From a checkpoint of a small self-supervised image encoder.
Model: arch wide_resnet, norm groupnorm, activation gelu, depths [1, 2, 3, 1], widths [96, 160, 288, 512].
Training: muon at rate 0.03, batches of 64.
Data: trained on made-up road signs on poles, 245000 training examples, 3.0 epochs.
Rows from block 4 of a small self-supervised image encoder, named by matrix and row number. Rows with one number belong to one channel. Each number is 200 + 40 x the weight over its row's rms, rounded and kept within 0 to 999. All counts start at 0. After the name is the row's rms in percent of the matrix's.
After each channel's rows are labels from the 100 images, of 14976, where the channel reaches its highest value: "patch colour" is the nearest of a few named colours to the mean colour under the peak; "place" is the part of the image that holds the peak. Only what is clearly more common there than usual is listed. The data: made-up road signs on poles. In brackets: how many of the 100.
# convs0: first 3x3 conv (model.blocks.4.convs.0.weight, 288x288x3x3, each kernel summed), inputs 240-287
# convs1: second 3x3 conv (model.blocks.4.convs.1.weight, 288x288x3x3, transposed, each kernel summed), outputs 240-287

convs0.116,112,189,209,238,187,180,225,217,170,222,246,223,143,218,208,188,239,204,199,223,126,220,187,241,187,242,230,144,225,210,221,174,178,183,234,168,206,166,189,210,231,309,203,141,187,271,145,151,248
convs1.116,086,172,200,204,247,229,262,230,256,244,176,174,283,198,215,203,174,258,228,143,185,229,204,151,189,202,167,238,200,177,198,185,162,158,216,280,165,200,192,254,132,174,216,228,231,193,274,191,194
patch colour: green (30)
place: centre (77)

convs0.109,130,202,174,184,193,186,215,170,199,196,210,234,230,157,221,180,247,167,190,212,185,231,185,247,227,225,200,213,204,201,215,229,58,210,234,184,237,181,166,181,172,130,198,261,245,193,155,205,164
convs1.109,151,225,191,205,183,197,189,195,213,207,200,207,202,187,181,191,256,217,148,243,157,139,221,255,195,184,190,203,189,182,155,216,248,191,180,261,170,237,224,146,200,251,168,128,182,159,176,184,190
patch colour: brown (68)
place: centre (99)

convs0.145,106,231,220,124,193,221,222,158,228,265,194,225,207,224,182,174,138,210,173,396,199,177,181,193,219,229,202,222,156,259,154,164,174,247,139,183,288,202,239,218,224,166,241,177,136,174,166,197,125
convs1.145,156,231,221,231,163,214,98,189,332,197,174,225,167,216,221,191,143,165,208,222,188,190,233,187,153,238,223,144,202,234,144,178,189,173,162,351,222,143,235,158,233,201,162,219,253,174,155,160,193
patch colour: brown (65)
place: centre (100)

convs0.241,094,211,155,187,212,200,216,228,140,225,116,259,181,235,217,216,165,221,182,192,232,227,180,138,280,232,227,273,221,226,192,176,245,216,298,251,267,228,244,205,187,194,218,317,225,154,199,155,256
convs1.241,107,224,177,192,177,210,212,181,187,276,188,203,161,235,181,232,125,210,217,202,226,137,191,134,195,126,115,213,179,190,238,161,208,246,168,173,241,211,157,155,254,169,208,164,173,161,185,201,198
patch colour: black (34)
place: centre (99)

convs0.114,103,199,164,183,239,229,224,220,156,161,298,216,166,216,173,195,294,189,161,169,150,168,179,196,200,266,208,99,215,213,202,181,183,209,224,131,282,202,226,189,169,244,190,191,173,221,257,238,219
convs1.114,160,165,212,167,214,157,149,211,133,207,180,169,196,173,232,195,218,202,200,118,171,133,211,225,220,142,196,231,199,194,184,225,158,190,223,219,233,155,167,170,157,199,202,220,173,76,182,219,229
patch colour: black (57)
place: centre (99)

convs0.70,113,221,161,195,123,210,173,279,208,148,254,177,161,192,193,186,155,190,228,153,220,213,214,192,172,174,174,111,210,182,159,227,262,171,192,114,194,252,246,154,185,243,167,168,195,240,251,159,264
convs1.70,092,258,152,257,274,171,160,189,233,217,220,253,252,189,241,175,220,220,289,244,172,170,212,250,169,211,207,177,146,207,267,199,213,170,180,229,253,242,229,214,158,153,171,193,180,182,248,199,143
patch colour: green (62); black (34)
place: centre (78)

convs0.92,097,173,179,141,171,202,239,201,252,229,291,161,222,199,201,227,293,227,179,127,126,235,159,182,199,251,186,226,245,232,219,211,198,179,193,210,152,173,127,205,214,267,204,230,221,169,275,191,182
convs1.92,097,225,257,187,179,209,190,278,151,200,178,215,219,231,236,167,227,210,221,150,175,195,266,213,209,251,223,216,200,193,287,262,177,159,172,253,290,247,190,173,170,133,263,188,159,245,169,152,234
patch colour: green (29)
place: centre (81)

convs0.124,090,245,192,171,120,214,217,233,229,202,179,258,177,190,229,249,189,267,158,211,116,235,228,189,223,221,195,243,264,211,254,269,169,188,215,181,236,190,169,199,163,234,225,116,182,163,238,239,196
convs1.124,089,130,205,158,257,202,221,190,178,260,186,202,220,181,215,147,206,232,248,207,259,290,169,206,159,186,224,236,229,287,171,293,144,272,198,104,281,146,177,259,202,179,148,253,138,225,243,210,207
patch colour: black (49)
place: centre (70)

convs0.125,098,236,201,213,196,175,194,192,197,240,239,197,152,203,205,152,187,194,189,182,150,160,199,267,234,195,138,166,227,188,186,195,158,210,164,80,177,244,189,182,192,237,234,229,172,143,165,221,163
convs1.125,138,207,234,200,201,188,195,180,167,187,135,232,165,209,214,202,184,218,171,223,250,216,181,192,165,197,241,191,180,212,158,180,181,227,266,27,215,187,173,240,239,248,169,180,212,254,243,189,203
patch colour: grey (69)
place: centre (74)

convs0.36,095,199,169,114,212,190,143,146,235,126,177,201,171,176,117,272,152,166,189,141,228,191,223,216,155,218,186,171,229,170,209,194,125,181,203,163,131,201,166,201,248,166,257,226,143,190,166,187,236
convs1.36,106,201,269,152,174,111,206,161,116,240,268,189,208,161,229,219,187,184,230,207,167,188,151,276,107,206,181,322,146,225,107,228,229,276,226,166,203,171,199,217,186,238,188,188,189,146,146,270,114
patch colour: white (25)
place: centre (83)

convs0.31,088,241,119,128,180,202,191,224,134,179,257,255,196,191,237,200,214,206,150,185,180,262,225,177,175,272,128,207,257,145,155,198,99,219,224,160,146,198,172,203,231,170,250,227,130,146,160,192,132
convs1.31,144,152,221,141,196,211,141,130,146,191,178,198,153,183,186,210,225,192,176,195,259,188,190,222,171,222,241,149,225,112,246,200,185,208,240,176,98,161,256,166,181,122,213,212,259,222,165,120,239
patch colour: pink (35)
place: centre (96)

convs0.99,105,249,198,217,205,207,177,208,89,176,311,197,173,202,162,140,67,194,224,142,204,86,179,152,231,247,229,163,239,199,184,194,223,201,212,368,224,198,202,209,232,139,243,241,208,212,206,170,181
convs1.99,152,127,256,193,146,213,193,261,119,198,150,112,227,196,202,250,169,154,222,263,184,167,192,138,213,218,350,187,207,244,211,204,160,165,150,289,167,198,165,243,195,223,218,203,187,296,176,177,207
patch colour: pink (25)
place: centre (91)

convs0.220,102,214,174,278,226,238,180,219,165,178,217,225,258,195,204,186,257,177,179,231,175,207,155,221,194,211,213,226,215,181,171,225,180,181,131,152,238,210,164,172,184,181,204,135,175,221,183,220,307
convs1.220,118,216,192,165,199,185,145,217,126,196,195,200,166,169,168,218,175,231,176,160,192,188,257,122,184,205,170,309,214,194,115,159,199,234,180,156,191,136,183,209,200,186,198,219,154,166,284,162,156
patch colour: grey (60); pink (29)
place: centre (95)

convs0.232,082,249,175,137,161,215,216,267,119,152,224,186,174,182,179,211,222,223,148,156,237,159,225,114,138,208,202,181,194,197,255,163,190,191,232,109,220,222,232,164,180,204,163,264,221,183,230,196,210
convs1.232,110,219,205,240,178,194,171,184,228,216,202,159,177,209,197,248,155,227,241,231,155,144,213,207,171,222,272,96,137,229,196,248,261,204,240,178,193,236,206,139,233,198,209,202,169,188,213,202,179
patch colour: grey (64)
place: centre (83)

convs0.259,112,211,151,157,191,204,183,184,219,206,270,209,161,225,200,175,176,211,188,131,200,173,183,173,199,209,187,161,201,177,129,197,244,196,189,205,213,207,179,197,223,245,208,196,123,192,162,168,144
convs1.259,156,163,247,324,200,239,161,208,303,247,210,154,226,183,179,173,224,195,241,174,181,183,206,217,245,242,240,161,210,135,243,245,183,190,166,164,215,211,220,140,233,183,224,189,128,241,164,168,213
patch colour: pink (30)
place: centre (100)

convs0.24,097,184,188,247,224,222,208,180,144,172,301,228,190,197,249,258,244,260,147,178,205,236,240,160,257,181,206,170,206,195,196,180,175,203,157,209,209,185,138,175,207,165,198,253,224,221,207,213,262
convs1.24,086,245,161,171,207,240,231,201,349,211,188,178,241,192,127,155,234,141,228,160,202,187,276,276,192,254,217,194,160,192,168,210,214,173,199,199,190,119,167,208,178,171,207,219,153,109,175,247,207
patch colour: black (30)
place: centre (99)

convs0.231,092,188,199,154,241,200,183,139,191,175,256,219,175,164,136,157,251,173,173,170,145,199,229,217,256,205,162,174,119,180,233,180,163,202,171,191,266,208,125,184,186,168,223,289,221,235,211,195,271
convs1.231,126,162,190,250,156,202,193,220,187,225,145,163,241,149,166,201,186,243,188,196,222,258,227,88,202,226,106,239,197,150,223,221,199,180,170,145,163,162,140,215,215,207,163,276,181,276,224,188,216
patch colour: brown (69)
place: centre (91)

convs0.91,096,192,191,190,238,183,184,195,305,190,253,230,227,176,202,167,144,180,174,233,188,190,180,218,224,152,293,311,188,208,251,190,272,211,184,277,199,178,138,174,194,191,208,193,185,196,220,237,238
convs1.91,094,214,212,221,204,202,220,222,173,225,217,159,162,261,132,184,220,203,185,104,227,230,189,265,162,205,167,137,183,239,211,187,189,236,181,227,201,171,196,185,232,251,151,205,136,197,184,128,205
patch colour: black (46)
place: centre (100)

convs0.176,100,215,182,175,194,174,188,195,251,200,227,232,289,214,234,224,212,198,132,188,279,96,192,108,179,227,238,184,188,168,225,178,199,208,199,173,198,227,182,202,179,166,202,183,159,228,198,185,206
convs1.176,115,162,216,259,253,198,179,159,274,171,210,207,208,160,238,201,226,218,216,275,179,155,231,141,229,195,231,160,170,204,182,217,184,240,143,157,163,166,136,184,182,193,205,222,228,215,215,173,162
patch colour: pink (26)
place: centre (87)

convs0.68,099,201,180,232,89,192,174,203,151,173,267,207,233,212,176,215,188,244,174,145,162,117,219,181,179,182,124,194,187,183,163,169,279,189,223,254,191,210,219,228,251,239,188,192,157,166,217,223,173
convs1.68,111,193,252,183,211,170,225,241,261,206,258,79,192,133,166,186,247,163,269,245,213,201,284,136,210,257,164,194,170,179,249,257,182,225,136,284,243,220,182,248,213,216,209,105,240,261,231,193,211
patch colour: brown (73)
place: centre (100)

convs0.67,102,169,179,180,175,206,215,195,152,170,140,179,127,202,208,218,184,188,222,181,101,169,175,214,213,203,157,247,237,198,113,146,103,232,216,210,141,174,136,290,280,142,192,222,226,165,109,238,216
convs1.67,110,138,248,194,203,239,249,197,145,209,163,162,235,188,172,110,224,214,195,180,279,237,224,242,182,203,191,238,156,181,268,146,131,197,175,188,222,162,137,136,217,286,230,163,164,159,256,206,237
patch colour: grey (71)
place: bottom centre (36); middle right (25)

convs0.138,089,252,187,206,156,231,225,196,253,254,132,176,132,175,225,190,141,195,242,274,160,188,213,242,218,204,240,189,179,212,217,211,141,178,198,226,184,151,267,279,194,258,207,168,204,171,217,216,206
convs1.138,113,169,212,185,176,180,284,212,302,194,71,199,212,170,194,171,260,173,169,150,184,240,145,215,230,248,154,159,205,218,189,248,242,204,192,209,187,244,201,199,234,180,161,245,265,204,210,248,206
patch colour: green (32)
place: bottom centre (77)

convs0.137,106,217,133,249,255,184,200,226,305,235,244,151,236,228,179,176,202,216,184,108,183,223,205,240,221,186,223,178,232,230,176,198,154,210,186,141,194,224,206,181,216,218,218,194,200,171,118,215,146
convs1.137,149,187,262,183,178,213,188,220,253,206,213,139,186,192,183,228,247,192,183,197,201,140,150,244,186,202,188,233,240,189,159,182,185,191,201,73,253,198,159,234,166,200,238,214,229,163,234,299,230
patch colour: grey (60)
place: centre (100)

convs0.161,095,299,247,277,153,201,246,199,265,191,114,170,234,176,163,259,211,186,220,200,188,193,182,232,187,199,304,123,222,228,218,215,215,164,145,246,238,230,278,184,191,131,227,159,149,226,247,182,209
convs1.161,107,164,147,225,225,226,212,195,163,211,201,178,173,117,146,131,232,306,233,150,199,224,153,164,205,154,171,233,171,167,164,194,216,178,165,145,162,195,163,223,186,229,216,181,268,85,156,184,213
patch colour: green (25)
place: middle left (32); top centre (28)

convs0.87,132,245,235,226,182,190,191,131,180,197,129,156,223,184,213,188,175,196,179,198,239,216,157,173,270,162,202,214,288,230,235,269,167,201,148,187,226,217,162,256,211,229,286,226,205,194,207,160,157
convs1.87,122,130,192,167,222,151,222,161,164,189,205,193,164,141,214,211,233,145,184,203,113,208,206,171,104,160,214,143,244,151,166,181,158,187,237,193,234,106,214,116,172,126,153,195,241,194,186,244,225
patch colour: grey (61)
place: top centre (69)

convs0.9,097,158,135,193,268,214,206,338,168,168,264,234,182,250,252,207,230,237,131,144,233,184,193,215,176,243,203,138,159,202,222,256,198,204,163,201,218,194,190,134,176,156,220,171,204,128,172,236,139
convs1.9,100,216,179,247,209,238,226,144,287,186,202,225,177,213,226,173,153,169,232,246,257,265,237,181,171,175,173,273,254,215,302,234,159,199,209,194,257,177,212,172,195,192,159,199,174,222,202,210,243
patch colour: green (32)
place: top right (57)

convs0.27,092,200,170,189,162,193,224,197,150,208,342,285,140,179,200,233,174,182,209,249,164,213,220,158,188,256,158,207,187,168,127,170,177,209,214,166,195,222,242,178,187,174,230,263,180,145,272,183,218
convs1.27,128,168,197,185,175,253,239,176,145,210,123,292,199,249,233,186,177,231,177,204,205,311,172,160,193,169,190,156,207,205,245,192,202,163,210,146,209,228,194,136,232,198,197,179,178,228,159,154,188
patch colour: grey (63)
place: centre (100)

convs0.226,094,170,161,251,210,218,206,179,152,194,251,258,246,224,214,122,205,217,203,150,200,224,152,173,208,241,263,182,203,177,187,173,182,200,223,321,190,264,237,152,207,172,195,183,201,219,145,254,182
convs1.226,127,193,273,204,219,158,166,200,456,211,245,111,153,198,166,278,192,198,180,267,193,168,236,150,220,168,207,257,225,210,180,215,139,149,241,270,155,130,134,276,173,167,180,232,156,182,227,281,246
patch colour: grey (60)
place: centre (88)

convs0.73,099,150,195,217,181,177,185,206,147,177,213,289,263,221,162,190,155,206,205,190,207,101,223,217,249,249,156,208,234,178,152,195,211,188,185,159,155,265,162,145,245,189,211,178,239,176,124,147,198
convs1.73,118,230,194,225,203,193,193,248,268,138,192,258,209,187,191,189,224,242,173,132,241,158,242,66,157,194,170,198,195,171,186,168,215,190,166,213,191,263,181,186,209,272,186,198,142,230,193,62,149
patch colour: grey (64)
place: centre (94)

convs0.0,103,243,276,211,162,237,187,163,173,163,185,174,126,151,240,270,171,192,243,183,191,201,183,257,175,241,198,253,170,201,233,210,219,164,262,223,233,179,251,197,173,138,227,200,216,183,186,221,211
convs1.0,083,188,195,175,229,203,239,245,235,201,159,208,222,194,177,93,220,176,187,186,235,280,117,191,227,149,225,81,255,182,135,187,135,236,182,144,148,156,150,132,238,238,143,194,184,253,148,151,200
patch colour: purple (27)
place: centre (71); top centre (29)